A small image classifier, trained from scratch.
Model: layers 8, width 128.
Training: adam_atan2 at rate 0.0018, 40000 steps, batches of 64.
Data: trained on patchworks of several textures, 72500 training examples, 35.3 epochs.
Rows from block 5 of a small image classifier, named by matrix and row number. Rows with one number belong to one neuron. Each number is 128 + 32 x the weight over its row's rms, rounded and kept within 0 to 255. All counts start at 0. Numbers have three digits each.
After each neuron's rows are labels from the 100 images, of 14976, where the neuron reaches its highest value: "top examples" is what is common among them. Only what is clearly more common there than usual is listed. The data: patchworks of several textures.
# fc1: MLP up (model.blocks.5.mlp.fc1.weight, 512x128), inputs 0-127
# fc2: MLP down (model.blocks.5.mlp.fc2.weight, 128x512, transposed), outputs 0-127

fc1.81:132104131095145133127070100113149167176162088085117183109072126123109175164096119123111139145144108124090113132132129175158103128000061105159081163153083150167129119168142097155115207113108128165114188110133105132122173102133107172084173134136148090140183157094157140130108125173143118162154129105152116161182087104183170157133141113140133129131104136115158081176167164151085097100097
fc2.81:126164092121100116118131106144112186134061136148136117140076094104094150156124059198070122209114128150146127104165118112090078104109150100083188102098188145096170163127170109195110067143130146175153135180174153098139093100116098085122093145168084104139150138103108089123149124117170078114168115149093157120146140165157198134118134143125152101102116110165170158158121170128146106121197
top examples: black; brown; patches: five

fc1.29:143159118088158111142183080127136161108136087113133144140094170105103156103118084166130128112155185076133194136153105098074124104090139151171134127132085069100059162160112131123104126076211134119173103160094130130181154123141186167121142195124146145135132099098092135180081122142128136119102141146125135174156125084146097118136147116159069110121059102054184090172153150148084180116117
fc2.29:101142105129128116197128147160166182106161128109136109124111158132120170137134099123085133166142118083106138134109069151074132110109104137100148085104119059092100147102168059048143141139109085095097180117096143144154157154156130112121161137125169116094128120155151107111106028061074105070149141128146101130106090140137147214110097089082151102116116181143142169153147097150120206100149
top examples: white; rays

fc1.477:030127091092165195089176102117137114124158165090119157109184166173163130126092144060116124142123099149122171158121129157162120127116105160119129129136095095133128131077183114107122203152101178162074186115136150091140105170120163144141079089119080147170140171113080190145144121091180101178122116118152113080155107143146113156067152184165127158131158154172115093095111151153102123152126
fc2.477:184113077075141093170138112131149121093101156133122124170132130120155119135140133101127136169149090144166130074095066140192135084111062171070169156159166161131157092133062126100131103088104173123159102108162115123097114127172136154158191131171108163136130144113167125150175148102029119124078153125116097172178154123148150144128137101070158160186142108077131152144170129200142169150134
top examples: white

fc1.342:136105085134120152132149119065179132055127134088076197155080142096081151150117088121133179111119114152152135140125093138091092138115119147123118111118109105127134067182139071111105107111133114074155085117122099119127157089091112161129200184112119198127139090134163167194155128088105146145133149149143102132110125135126151088149066080156091134102062111154181113152141112220124143183177
fc2.342:118111191168171097151172120132107125066159123119162159124118145155098125115132092144155090158168151103104128107147129143126177182113112066135117050149125147127171091092162114142127108111117094119056148111144130130184157174151144160130131200110091085147119104181126100192086097089079139097191200162125118139135058164088172139112138111144106120178124170088152111140121125131128148209095
top examples: crosshatched

fc1.474:146100151153079081128101140198134099133153139124145142161084068138068149133139107149112166118162175099175151115169073096123146135132120076093116154122138135101102156210141136129128086132126117139137139162112155153142123066132100118122130203128140143147129093146061111149114072183200096109087163215107065148090119092100147109114141189173114152120080151066171163153102105128126119126161
fc2.474:127128145114143159149119194119181061133119126165086144097138176139166110115125123107104120136116194110185157158148162114127093169136088167096117099138132081164115146171086097092125211116174100112095156132111055194118143139108167122143093083153113100195151117150185118126112192159074147144185151161120200167179111119095129175149106125089120158100179152098110155137097117124169122142121
top examples: white

fc1.310:196128044147025114076167104217122126101114132143114150161140221135127141155124115159091182151112102119146144105128152105133143081122126135131119147139125141210038111114117174124171119125154123116123090108117095076132130117090101127127139159176088139056146097112144108126104100124142126120090104141127146149126102119153179174126118172107127207081128087121150109120157176120132123151166
fc2.310:103145085125132110176130108133142134151099136090150147166087128118084104097110127110110087119113157133111126101093151172118117157149155095166136173146130141075127184128116139115143146133167131134165132070109177109143192127100138109110100077052093168130115187162043149118131169152140131147120129149142116209120192070181091138165112150075096172089120116222106154105136143165153130139213
top examples: black

fc1.250:134114159125065101094136143192107104140107144108234124123175066130091143146104114179147187173142137143149148098146076121107148137108093111097111149120136138144056153089132186123063108141187133139169076118146188089104108075092164151129098090153136126115162121122114148166138093140159074108072115162123097155122118124162156118175141165152115156140116139087174114156155185160100141105057
fc2.250:086140142125190137143114071169136147060117098137113138095129128134130103104133129120129135107119100147165147118084154151140160179143109144187120139108152114148075173139136116116101127160096139119083083168201073150150202153091157100126143163093134078060176108127142130059128159078150128135163137143099210045124136138074057158156136102093142142131154153108151104129113122162076134090064
top examples: triangles

fc1.212:155166117137082142123143099097092148133055139112077154186085166125116156141085128108125143096147105161140109082117177160099156131054106154142096153089056130110120124128171155110096126164162131137134139108147074182146158097165104162142131184116184157153133126147164108124061091186152131148126146121069133123108109158141175091156182154088064148181120087128116111142121155120039100080095
fc2.212:092089122106196115076127085154149120090115121135198130079111122126124100154129135153155120164158133210109159133143112130088150114129126108130128129147126139088152093107113121092109120120101070067103233131172091158103204143151123117164076149129089159074122063129133114085110153111149150114137169106099138105116206186121130111163132123122138127201154188072130142133148098143133110126053
top examples: red

fc1.344:166117134141091116191143099127137158070122104097126240114154147163135166059146105111111135200110103150109113160079079176131136114081146132106108058151106107138140143120099125156121163137153118124101112228132138125133139149153131161122075100176107102144213113118114165115114071108170178097134148132105119127072229151153128180133166115121151133115107137141083113131144114106138108129109
fc2.344:158139138097176111114125114148160083116138118110124006095208139120155130130130125138173076156146107137144135125164121049135099088163088158167193194125123120146141105143134148122134186124142095137114143142071194107123114127130111165121144135114172131128153146088100119064138016081065120149132136168145139136122082164108106124156120150118132173126131182177119145165123104156139179129143
top examples: pink

fc1.109:158082159067068139148154101180149145166114069094118180137096135091122145102102091122173066133172136095114179151090172137160108077097162167134082072173120141125103186163178114128166126097135102127182151096127122135114149064124059162144134199115097141100071140109077156138125104126120101145171127117135113134116149153119169160154138165132130166101152082123165061090147170162129136174142
fc2.109:072137097159179148189117094142099172092110117099200162066156088114113127089115132136148163104113073181102131150171094172109166122109092111141155122120135162102153099120135096139135100089075097143122122076164150181155158163114157081143164104104142096095147106117111106136159150165212119183131135128084120087125111132174101051154108152128131133190124149095136073141157090178094092090176
top examples: triangles

fc1.224:091125085144152125125144104091115092082131135054120192105108149108099109128119136137130132125176159122133128101128141083129106163046174113185137135148079040163118101116098087125136157112120140103114151169144082140180162115143117099080136102132121166094160087104109087128136115172169114170118085091110097198134146075104167184105100180197104155147113101111121093103136205173093176152129
fc2.224:127192117137163128108094074152116104137183143165154099117084180089116151154171094145135137140078094136131121101177137124095122099180151187076139082156162116068183071189104155143121149038119108133155165078139131078139133146105153113099114152111125163138100097098107153189067095098182125131057183158163125168131151144142134130112094144065131184140101145094142133132129136129146134085112
top examples: rays

fc1.473:103167173146171140096071117117087132117082127106110132151148181134160172083120119116119203134091135150180161096176123172103096146071090147117118114134077105123132194112151156097149097120156129174129114157132124082140102131151115143140120110111109123156196095142172079067097050125211127082138172116132181110093128110123149134147100097082167168106048163121107156083138145133088110111171
fc2.473:112146126146130082099139120133047161162170150133158152132132128128114167118085116132071149167170138138154144097138109125142191113096123139171192167106130170126078096120128156136118101167161130127131076121193124204179092113180091098063159109102154130116142124133130151114123146165093132158108185068125114030110108110078138118128107108111127182135153094095088149118107131189066158120056
top examples: rings

fc1.271:112129179109102206106139139177144129089075135066125153113161124135103143108139138125109118197160129104199092166112126137109118138093153146136079111105130164102159075112148189066153067138113118156131153143148156111128121121127126133139141110138083172038106107112127148084122103073096111159137086076108046048111121142075190177124103118119119115149144149153135087136113188170110128076134
fc2.271:117075116129091118160129122112145164117188178122118191117102137104142145121129104139154170090136136159117126124110098157145175159111127052151104110105114150139189090124159150155166139128114129137110079145180108118172168168140127121137119126080163094014126053083135123171141157123144123100158094148149156073091136150157164145077162149203143101210169147074139138100084120105091104171120
top examples: triangles

fc1.375:142169103168168142170114179100112110132082156130097158088166123128118107154126126146099163146141167125110129073127107146099149147022139137148104109109074132114136098095187110150127159110156164191135102193132153136134164126147122135097091095190057080134176095177152138133074110094178119114135142111105115141222143157094115123144133107118113146108092171089130093091114170166209159164147
fc2.375:092118146118073124087161175055179077116096168122137145078140183133088145132084106115125126153126104182166141087151100123125074132146145126108136154202097121125103124118126175075104112091167156117105156142103126121070102108136161132151176150149126118125153137086169107125175119117070121152090185153129155028150150084133176093151096101111156123065127155135143149108133192152166198133163
top examples: plaid

fc1.330:109127130104074166113087122110120089142069121111089139140125102130044146172162128151107102150137162194138040161183117149125083116102052098138091131145134183161161094141153152118137141089125125122137132132127157104139110142135121113109179144149099126075104096110101158117106116090126106181125114164128068097119094185083163154136156217181152074177130144162177131183091114180159124104125
fc2.330:103125120102119116111161052141078176051165105130085131152151151141127125158138160094188146090159120118136089124086107140160206121137128113196111144107086136119125158101119112159144202170053122133107076160113117178146155140128101125108173149101139093117116087075119154101088126158185117126125089118083142024075122117108139128155107152147155065125142145056132104146172145123139099132124
top examples: triangles

fc1.486:125092174150106133162169128121202088138108090058146123117136117131128079171122092149116173150117139135142129147107107145138042127009146117108170143148154159151094116122129125172110144135184145169100107099167145149161164135142188024069129147166116103150129131148124156127131122113165144106171164100131133133163138129154152143133230114144176140080126173154142159141151164119163153161122
fc2.486:135140217118118165161158099165149191164151132163138120096159136084150194133114123107112171155156094164114147112140119140119108110107221151131182174167075110093062110128152131136104128130145127151143154092138191200105115133096111122077092188134178122142081106067118095115145117154120156111059111175101124124122105120077093096080097113129116082173118194101098129115108132107087099122132
top examples: red; patches: five

fc1.406:150108168161156092161169185095135098132082119095147117122132043120115123163141082133130144128130122180134085088089173134118132155071176089125113089117140189165192107110142107127143114167119114149136137143126078116125142151166118158113121077145176127057094114140088096202086122165127146184176175060170104116066119101119118211092135121100141127080134140164099118071115126109166142128124
fc2.406:195150107199159071169129156129163131131132154133159063062133161097144104089139121127121127152109113125173133141107088116144089135142111161145128157144096152151124173107058140138154159167149085121124103094161243095185082130113137113100113151119140133114116183137115118069148108182134110061089106111125158139141112126145139081125158138075166188071146086143162162086146159162151136153077
top examples: black

fc1.423:113089076143207130145134116081175160155086112103093137158076143102133142119066152109178155128142122147098075141102169132122143179123088161098154135107139126167186158093138119114124175138173132117168118089150125150186099142201147193131182100142136152149118167086139118159140120096110106123105105111192160146160083176105072087102074093071113186082088127164155141111132144159144105168095
fc2.423:118148141179111144157131132161106120090121082092109084110110180232128144083107088114108109087181088133135146104122135077159103144097122100161151150135106148135076153124089200111138176152110144135083098123169131118091142148146156088207117144156102090144087144171152133093090169129156125135142104132114131133113205135137154196188134074126134178039129058100119118101133122119103125164110
top examples: red

fc1.273:113122114118132202054144119150132163100147145096088123126092168113182111134164133169137144135185123095105111161157123181154107080120119149121131112101121125102089102172137179131113116127086158160114150124122103194198137076116148139163142162152150121103071183159113083127197124135107119115120114147074097140146124127149101077120107064167076110151137057105130108193157213127134141051104
fc2.273:076132119183106110142129120146148155114163161219119137117137176139145124158150135156135102107117125136121072116070141124119136108139130086120133100087104125181179178128109122085154110167133119118112182116156173054111103139143137099142164079120137172167120116147169130096112184134131146100165114078121235119123148138184218150118136151132166129136144124122140141091138095106155141248169
top examples: wavy; rings

fc1.479:112126119189080110154163142109116140095148074139100112193148115125106088130160159088084165092121119183164163127158048130133144120119164146144139110131126115098084119058121140138116116111144151143128129123127112079128183117110065103121115130131145164172123067232175177090201124162111132127157129103129105111188116095139096088112123080202154106181135112125154117115108189123120125203140
fc2.479:149144117152166103151153139094145129145123144059176105153098100102143147097112138176113078146111161126158122075070160143145138085134155121145078188123160149188129167106118125116107144130156132105134178079110143134150129137156099120108130115065110171158099208140036105135123126166162139132138164143113127222102178070227096146097124125079108143169155145183118140139086145158130103158113
top examples: red

fc1.442:168122086150108146115143125167156130127123079128171149107167130118143150189066112138100136168171074154170099108074159115129114134124121089117123109107145121200145138160173143135090110102071144106136199132145077094084152166080125152139145190102076121134192119130150034114089113093102156133128084089128141166109073114170098178097134093153136115185153188150127124161176144151158154159164
fc2.442:117172117125166137164161134090165115107073089104185076120133021134180107102149115149130083114124105124114111143160096117089144119173119147100114137141103133131104067168018110136078139096107163099152175140105164191120079116105129164124103190173137107158090086122111104111141135132129126088150108110159117153187153092104135117143147105090107116178133094122084130088119111176150122043133
top examples: yellow; blue

fc1.466:168138197090188114115138080097121143119080151170199152106094103134076147108148146186174099142122111085098103131100126165086116032118123127131131097132138126074184133112162144122076125170161098128163081107135145176131101118144167107107158163129187125100107146139115102154066130177096144137124118176156119159086086124100168128170099117128074166169076145139143118130121069161167133093066
fc2.466:165141150149143112199139057135173161120103177064109065121107154164159116142111116161168080156162075119121112102109110086137117070143117120123124152124106138151110109144041120133168142095116115108106157057104221129125101118128132158115143065156078135204134140114108141133137152165158106179112111125132093163153185130144132115140141111095084171135158049135153125130132120217154125102120
top examples: pink

fc1.337:152148101140121139088181063152153173125102123082121188111168168121195153159118135121115106184177089093086205130061147176114103080070110162094078090096155119196062177067119127138107154128122116118095097129143081117146083188153143166118122101125122115108138180109173115121186116161110134089118135150141140175167104129121161110133139154098134094108147116086142092134084128159155168145121
fc2.337:116123090139126156084129146086129120109130109082106186163095193109131118145165106121132148186118150068099172136099090145162125162077147073155117111192131124044133123136189146112103098076153143152130147084090121109102123119142143110085207152105116118067126138175147102151115111130092158151124200193143114129092088132099158162137137121167106155123086147187114095101099118149138151165035
top examples: white

fc1.131:172116146127065110089138100154160136149113128132086154109159135093170144150130109120100172169164134132147174117184097122105112170124154084122104110115166131143058115192148127131115121088107084110106196124125091202095152133102090144116116124114179123081138091099095058180094111112180146109078186173112136194119100082096160189154136181206140083161145141079137152118120113153130138155128
fc2.131:116122166114110149135104127170147102196140120038164071061146132145142100135114124196135074139099086148163082100093168101132109125143112163141123178121139152125073094145050141139102144129071128118148115100190166094129096140144133114157167158141099057121152148127126131124133142098121094188149117126092107118138203100140139133187137143066093098176143057131166180122145127195116120105113
top examples: red

fc1.4:112103117056196108107127143207114167150181090121201139122121103143136133168092118129143204154088154143169096140084158111133145138115144091113142139096112127097168107185113073137106118117079116100167156130112102163085182107073121102137100116146113123158182156125167082108101093124166076140042121104143137093106130139203111063162124120141140072105147160183145115110155132164125125110091
fc2.4:145143148137145153120082197109121107128119135182115172102132172100150109145125127101095190099120140132161088183119062160134122175174162149140105091220174096155170150152117074098107139088131160118128143133132090144077168130058096159136095165109134075120148123109086141127150138131086132126099175122142098114167081126121059161109133080170129124076120131056147130165068081123103103077087
top examples: black; rings

fc1.343:141146184093108148079147109083143096093090129065131157212160148089145137101127090117099146164167119087166170129088142140076126128104087183104112124099113135122167141145167164107115076109105113109158101076135141038147129086124136145126183203129073151149156096122108130154176108148110115204071127164101112090110107119173138177103126159129122078093136147119155136148093117181147145171175
fc2.343:087117103068171146184152110125141183143123075132109166181134089164159115130120134176101167086101134096108160110151074155117166118126105014150141096123139106146167127144143161112140161128064135156111140145184126194158175189120103134138108046079163103110112115081110130111138147133194107097125150166128160057120136110101104165159132135110130112127141142071099114110081128123090104085171
top examples: triangles

fc1.40:117180105144095112090166102103161116121105095076105147196171137151134127180112170125083198133151104131092143088075158145150132142108133140154146087159183100131127115065182149171121134128139168170143164140108094087140096150131112115117163117110097115209155205151138160140144114196171075159119100122126080111059101147158136109073126102195110089172135085124123103157087115125121098083146
fc2.40:134119146131106096186137176128092185094066109080159130202143129145133146139137131073163112167098090105127156128167115158115180133145113098167135167120092184082086171092110120186090135172098093121111108067097153120132131093170106133068103064103114182181169086110096142132124150149195134142119119133090115083146125105147102102137129178081097109135129107161141124147197151195178096134143
top examples: triangles

fc1.287:179165069123134107123131111150121147124126092129101159097119115149084140197106146104073141097127109163146084113155143166099108093109090105085104130113138119161162096098225137134143148189105130115133097075124117083117141170148122152160102074131107102116133119133147147162084108130187116180136166146185096114169069148122164178167101202059113134184119149147139125084049067119136100158127
fc2.287:098124099194122092132171158176110137099114115158190143191127149140148104129099128113171082197154079152111163127136112151130198158146132122160134121109148077056154114103079084089148149117108093170119189102149192116137161097116148130104157138093116164091173138107120151151143138140116159069177130131137136129192126163138126103168133177055184140116172153093135125134186128181130200149141
top examples: white

fc1.21:139143154139142096151158093101168130118183140118138144146118133107164136143049132078183137147171085097185133136106166125102131104113164098170126138144128141093076206160148190135128103121136076118128104104120114106131098109165121126153183108133146137090071131057176181097176116144101082088216161079084124138110143119145159104136091186102099110117119071143124086069090134136151122116198
fc2.21:096163136160142147106115125100118132182165113209119146103124134124115120140153142114132177100103128117125094164175042146139100138167182128098133134151141126078117082127076145138138116113175141130114132187136088164075189134137118093082132142120137133089152176108089136161153188178078147057154085131165141110192103089158068160071127104213125093137158090062151125117138122107147127085131
top examples: rings

fc1.322:154126153108157156182076117146108128181091141150134164158091087111096167097144126135116161152093143095130127131154064136088160193036090111199113116183098105181111130069138105153174141065159085140154087091146151127131111111204144158106088127152109132110168133145123163131128112133176094134146149061094075152090139168141193108141115134158149137108088156112103156066093105121121117157155
fc2.322:068158099135136195126133163147136125062048126081154139206129129132131156118110138136106093200091121140136159118067126123077114112076153147115144156107067172042148159088137105146154178130089113102118126105133116083099103093157075184117145110125108110175115116145112176161141146128123097133148078144122128088156113194156156117144149109085084160133099148136073123122154147203124118118179
top examples: yellow

fc1.381:087115133121101133109098150177107204101166159146102166159076139068076135139081085135093175149126131103127201078120110148112143101102121140165102166112054145136140115129129083173153121141099133079198161143111125111096164129135048177196113146132109082162156178143120115126090162176121125083105102116132083101172106111171159108089112138124114086147053123170099102121094103128144100091131
fc2.381:086122090119162091109099124157136060127111226124142156205115100127096098120130138136044149175151164188096131107180079134081161099119137178103101088176191157140150066112150094112148138091092100145101164119134090105084160128147113122203111127141155146076122150150152198157084132121079129124154142107116109119154102096159103165102148111124136106185126106109145130134160071117143157125150
top examples: rays

fc1.472:167115123121141128107134110119103150163165162092110134128135076132173159188082116150131114129176142166146140160161153137119120167112182079151125103101124119130114160198173140116135087123125131118214143133144087143165042093078138130134220133128167122115065197100144156138151130113111092159081057134116087099102105106187106084165088111124124081137137076155108142150114132147095157062169
fc2.472:152144127157147119150135135158170168066136119172145105111170190121080146122139137144158113135134104146118122130150193106138111174164138086067142104164143113129112164119143105172150117145181107096104182160096187028117150166151120143114124085088149106109166108149093108156126105138127185088183080104101133154190111129184168083063091182137124099127096179113126130122138116089137123220123
top examples: wavy

fc1.226:090108213079141147122120140129152141118145127068211139115109143101152144096119123188192116154141119096086139111136140137115134069101108102153115125135100073077194183152149078088135155133089119135134127143152189172165176104113160142129110128138113155135095166136079077140118114068178091142102162117107126097122108156134111143188098138148113105065115134134203089103137135232114141121122
fc2.226:096111078071145133085124063115093105184155179086131126093097106100082125138124130200093144109153172116132084118136184138114132130096150160141127099156078135113149185123147131114105122116126145122204078125146094112056117134080125161207173094126095097105108187101132128119129094116177117146101130136137097156103117102115099106114142189112147191054104108164096162092081135130074098076129
top examples: crosshatched

fc1.138:093132101142199167139144098088105135083134118104098145164096147106198134131104122150123155121095128114152140124139135124175151103072090102136130121151070130050152111104135095129120167176104116144165102193119073143183119144074092130139150140130088081158155166190133169058133132139115140222191101147112163129133119093149166094108141103064099105138083126168119108077155117151094122185171
fc2.138:096157161132154105105111147144175065116119136069113121114171052147179104111124125187113111207165126225117127165171076084131113076132127107159071128147159133149118096101139085141105121141075108120055159103102115123136141102103150095094150130151172156087111100151112179146116130174138125134163111176099075067095144132105133149126130112162195176180093141134141132174109157174150131110142
top examples: red

fc1.83:196142105126104122072197114124111123076099166128180144168115162122134162156133125128100145135155128111138171095133179121087138094122113136094124121124123112135123107053136130121103091143159097170211033122112158144149102129117174144078117091159112118065098113197124160157102124199119128119102115216150097163124118145175207114135126125103089175106109136134147125141140175140139144126051
fc2.83:061126167077140157146114077156153116114089126180118156146143117141084108162168103175149134064076089141123199146139128158143092150142138130149113107147109113113127124126130139107104111129129131126136112135135088133128162146134158120156132165124140101053135165135181133063069172121162095143169160119145214120153127168097000140105119087144159155148178120110157167108147097122129151112093
top examples: black

fc1.208:101149132157154134136129113127114179110116109144149147096088173134178145120132127134114128142088126124071135192131126124131153102041200056195143100168064105113121159117124133165182198117089178045119112175150130147175102119150163116157168193154084157161178120179110139094153131087089109134131101098155124153102062098126156117140170107145145108130105116089117111110149145128055131118160
fc2.208:117149125117098117104154136121146095139074181093106137169133149171174101169152124157070127136063199151155140137099099088154167106107135159109111120061178141140154091107140168118084146151062141050091102149104079088147106088155191134091104083140117157143120105146146119147148144079129136110161086058092136146110151176158184124183156115147122126136130131112096180149080074098194134156150
top examples: black; spiral

fc1.10:145104148143104140143130124113160101148167133092088159114134124123180132101110124043138137166117099086187164166163108124138088175121134118139105122127074118109084195215179165121099128124044130097064229130116098115109156142151095114130150124144156142130094096162108096136145103091143106138123190106072126134139125075080159186110120174211126110130148140133122110086097118149140149167158
fc2.10:136135140192110130173129132116108098114093103140107135171163171139155143086137114200046137203119136121103177131109172140139177149131129162046147120120101132148067110153109108153149136154116114120087194111156128083095113135102111146133157146171163161088118127135151119160100115115109139090113162079138129134244104119161091147106116130063109081159116125080150111142171151170094182065150
top examples: plaid

fc1.401:107118105138134125102147139113109126135133162134139118095049130168109092180156123145152117095135184144098175112150139177152092159086178122130151146144092189173140099085111076090118170076143140110162083102102068139106144134125070144074114083144131154104140154082164153185075084159142115115087114163192086140181137082108097152173193144096156090160113156112154132073093159134123186092104
fc2.401:133085136146117143140128141126115082129098081089103089144159165132111086111133139085138064086154179086089144145168122061166153097129125082112099140170105139060139141088137089132132099128083150162133090113101152100138114115153113120092149065170111123122137159093115161120165138170193129190194105130043121144088164136106135125180152186202127112112065119185133135071089112108149102127163
top examples: red

fc1.197:056135150148100110158096126142162127109169164110062178176105131121172115094143131101096204125114172140117141101160091165152158171115122146119106098097163130101084089126170091156142151189119124127141123161157139142174113110179058091137086038118165133137110123114145195118172126155131099103106191133185086086122114170127184074101121172183128063113140105095149136142123114133112131160130
fc2.197:153158152126141150122125153125103173173138110065164066092116108173119162125086138155117041151141128162128106138161100108125154144138101071086119138211120142096099112142019092162127096133121190128152143096074163153150083143112125139079174151157096143118112129151119099145112133111117147164101111116075124162152158126160103145160132123090173110116104060132137083068190133187144169131078
top examples: yellow

fc1.510:135136086114126173059169130095130114091110102109133149126159144115174130138078134086111116151161062194136168158149173128119128128121128095157135110134099143196160134104164135116120151064097136151123187120141115075119125155105130135147141196100115112119151134094112122161101111063107172180133068066116118095122089070146080208122126134169179178082151184185124116117153183141119127161180
fc2.510:142148103135173115137137174094160126065132114097195062112153089138139072104144135141131064102147079131144176117133120115109130090165106149087102152151148156145152136176025148152096126123113133132177136101085136149151139116130111138088110174180114141216143107115142100075181167129155124083117109105115168177162140081094165097137147153073096199178117141109098148124136128173168091091152
top examples: yellow

fc1.460:123063128141122123135153160118145160153128143114132159157119124136136104150129029132117147130164113162142125121151148140142221119078104115137192028124148008146119125130128111058112117224135123186127126115127133133163160149132139126139149141144117211149154161115126137122131130143147132122160139123138140149162120118145140135114052139138169143134136127143102165111137135139176243153144
fc2.460:140111165119087119173138113125146157166121115147126125166161114048152194136151128109125232156129102142140146134132097169108017128122149134134175198153147088136067127105152118091125132129155105133127119105065152175126137139114112121221104161136231119159131095139159139107091157142078124119131111167111114082104162109146123128122112114115124163101129156128116107196096142108060149112143
top examples: white; patches: five

fc1.364:048146101098169174106146101119144136149176118118164133148146207118195132179152143123152174116086088049063150161105147140138137117129111201149121115083125114152075154079149131139186149169063163154068114133130115148183096136171155137164124085159128143124143172101108125124129101153161133118111097102133050129162141172104148079093098157173117137163106115112092085135120085121113126082124
fc2.364:170126128107075126120114126141175108143163176197054132079112131120153085094125133126083103097083149119164191132104161116145099161142116064086106116166110110177106134091085069112138096143162124137154099137123120114136135097127137151120145136129143154122158116128198116108132183084089142124210139145119240142140122197080153184135125135065128146138186124138132139098121136116166148199116
top examples: striped

fc1.335:138142143097098085211114119114153117171098073136160130123150105097045147132089128085133110120123140141177103104098089125103099163124096126146119118188157115168159165082139082127113157118150093110108099144109139088083155185159107152132128110137111172142180088126131150118035144125153108162125166080137074151085131124089148178170106177096132153115116172186112114055090062133150157185112
fc2.335:121098126119120136084139099146086140134112131213160113154129147152154144142097115135142054128116196142119066103071108122178149145174191117104154099129169133129144115120096131154119136127139161125116158115158198068082136122137153131138163092125148155164115082167141134113122147122113118137171086082115250147129157100160195136132130131186173094120175107105129133110125126085130128235157
top examples: rings

fc1.242:137105105140085130135168113115130086134144143135107126175086146098081126142162083120129165141136096145152132163100111134086153094095125170083134124122149142075134129178157098130115133150153138152165112138147107089149083052141125158131166118136181138162106142193119151154112074194166068088124156201157136069170095136086176140138108182082095198168089079144212165133098104157105118174144
fc2.242:086128128125175152195146074121113171074100137136173141166144116116159126171177123120133101144147099179144186113181096158135152084109170077070123110102173108184099054199147118125125084122140124096114164045105155161125154132095124150103092137155101138127107073172119166154154137150110119135131164167127139160171147105151142076113144135093095185179084201079114108125133131161129110148104
top examples: plaid

fc1.452:102161165091137169163077147095153145188194116133124114154188085154191134104171106129066128091164204094140121072134108158149081185106095162190128110158172119151139082141121096153134115140101137096095181173103106084149109176133123131120179115128112074177169146101103151121085104095162139125110107097120089100146100129103101176118139096202113131127088143152140146128067138136104171086137
fc2.452:153170144105111092116117144169135139108152097142124116108147108180125134134154133182150109122163104138123155124171184123142107227103114043120165093130060130075108092098151031131049111149141108100140185161108185173098180134194073151119136132145107141122144084130155142101122105153133125145117135135183145141108095163066121097177138159159131117133181149060097112144137083116126132142123
top examples: white

fc1.20:120092182134112151146129122178122108161107139107213118052186062138144137175103123117160118158122114159093105072143157134123137144132086108093128133112162131140068142061141180143075136135147122132162136116137187161102128100113170132118057061167128131090115125109138157111124096079138109112086080112141134152127114182114142126148124168147129118180127158107147110182151223127111127106027
fc2.20:137162204165167107118140126132140149051132109162076153075140174137138116125114120140197170119147077139125073175098083136121143124146117133181102129173127141183126091085124186127132122136075119098079070120157089130146155138137132145105128128087082100141142054142064133146126129122096136139188145118102156044117135175091136126122128108153107132181163166062119136122108131172123103136039
top examples: triangles